From a checkpoint of a small segmentation model.
Data: 195000 training examples, 4.9 epochs.
Rows from block 2 of a small segmentation model, named by matrix and row number. Rows with one number belong to one channel. Each number is 128 + 32 x the weight over its row's rms, rounded and kept within 0 to 255. All counts start at 0. Numbers have three digits each.
After each channel's rows are labels from the 100 images, of 14976, where the channel reaches its highest value: "lies over" is the class under the peak. Only what is clearly more common there than usual is listed. The data: flat shapes of many kinds, plain or patterned, on busy backdrops.
# convs1: first pointwise conv (model.mid.0.convs.1.weight, 128x128x1x1), inputs 64-127
# convs3: second pointwise conv (model.mid.0.convs.3.weight, 128x128x1x1, transposed), outputs 64-127

convs1.29:115056134110148115096128050180180158165168107114105110115107104133076165119153099140108086091084158085089138160163081120107130117147099135183112147082081174113120099121131160123108172077130140
convs3.29:152183138133074119143118110117180124140118141140175146147130123124205115161119130100136127253132112146111177074100129137099116134133143155150094074122088123159164116139161147080114132093161122
lies over: circle; hexagon

convs1.64:129135167052114115167115167128170125121125086100136166142126144154095144142141137126134126153133129119141119108146124118193152086140073192140134114107151181121114125052146161110084137083119119
convs3.64:167100108133188121144155071159104157126123104095121122132123080130114136125087114132166169074108180147100099149169130121096129156109086083107114120080145101109155132094160093116159152085106122
lies over: circle

convs1.126:107142151106165164173101094069109109127140163127133140127160114134133164205117161111117014156100199183138190086096113165096079074132162089137094159109147114103172056139114133142108116125146103
convs3.126:144141097100137126167131141161156197174140076136145147104097084069131137151119185176125104120084155161131105077130118182086137128114170073102099165099153089117147120140194114048119134127169149
lies over: circle; hexagon

convs1.75:151090106154151129128146099097112166153142150119147163196067122083130120131096128099077094168133119145142161067085186097154110113141130161096154139186115150114117147144116158131146181103134119
convs3.75:157128127047102125105131097128162112200186137150148113111197097110146145154149130161129092084155158114068152174099098124089100108187100094142151143139152111105146093140130126106118113088120116
lies over: circle

convs1.111:076133131147150160155072112084109099127084153147115174135124125096138132190131148109154047149124174190136134078078097194100080106107127123139100184044113081107140111168117147137117146068108127
convs3.111:124152154151102114123091098071077066112102182127138110130168166134106125067106108153101157147166089083152139132140110065170093089100116181184144083148068148120114145143092141180146143129150154
lies over: circle; hexagon

convs1.17:137110157120180110114124077141139110117136107146063116110132169157068162063120090153155142161125098121091110116124087141145112122135137174076096121164095090142122094137082128167109140086170163
convs3.17:109138155139101113127102095151167110149132099127151118159172140060169141120120150096123137144132106184089130117080138144082127096150103108111105102121084086127153110135167106111068087050106135
lies over: hexagon

convs1.8:120124161035097114145127165153173142135126054103123125161118147118151172115124122163174101173114134088124119136168134092145139106162094192136146105115186135130128113066129158095037150117106120
convs3.8:142081087154200131171165088156149147130135093124138153124135087125112136149118130132155135073072182126106095149180138136061097149115116084088134154062131103101147139107166088075178167120110155
lies over: circle

convs1.24:111130096131129137144089108094105094103102130143102146080103173104134154139142188101153124111124126119127129123124136159181078165129149150145142134134042033128096094161110156078120184055167118
convs3.24:123122141166144107138188176170122162074081096094145133094106133166113105107140164122130150103095114117133074096156147186157133167114147118129112132178177148167091109075086133160143151094119118
lies over: gear

convs1.1:109063095109138137103109060124168148168168154118183137077157081109101124138149115151168090095074150111128128116154060108131155110145052107154122179040109111124104114136176152124108160091111102
convs3.1:120199122113096164145130092161170141144123147164208156101135129131167101125111156168126094233137143143162172074118116146156155150136184157194102116145146143165134124153176150088126128128183112
lies over: circle; hexagon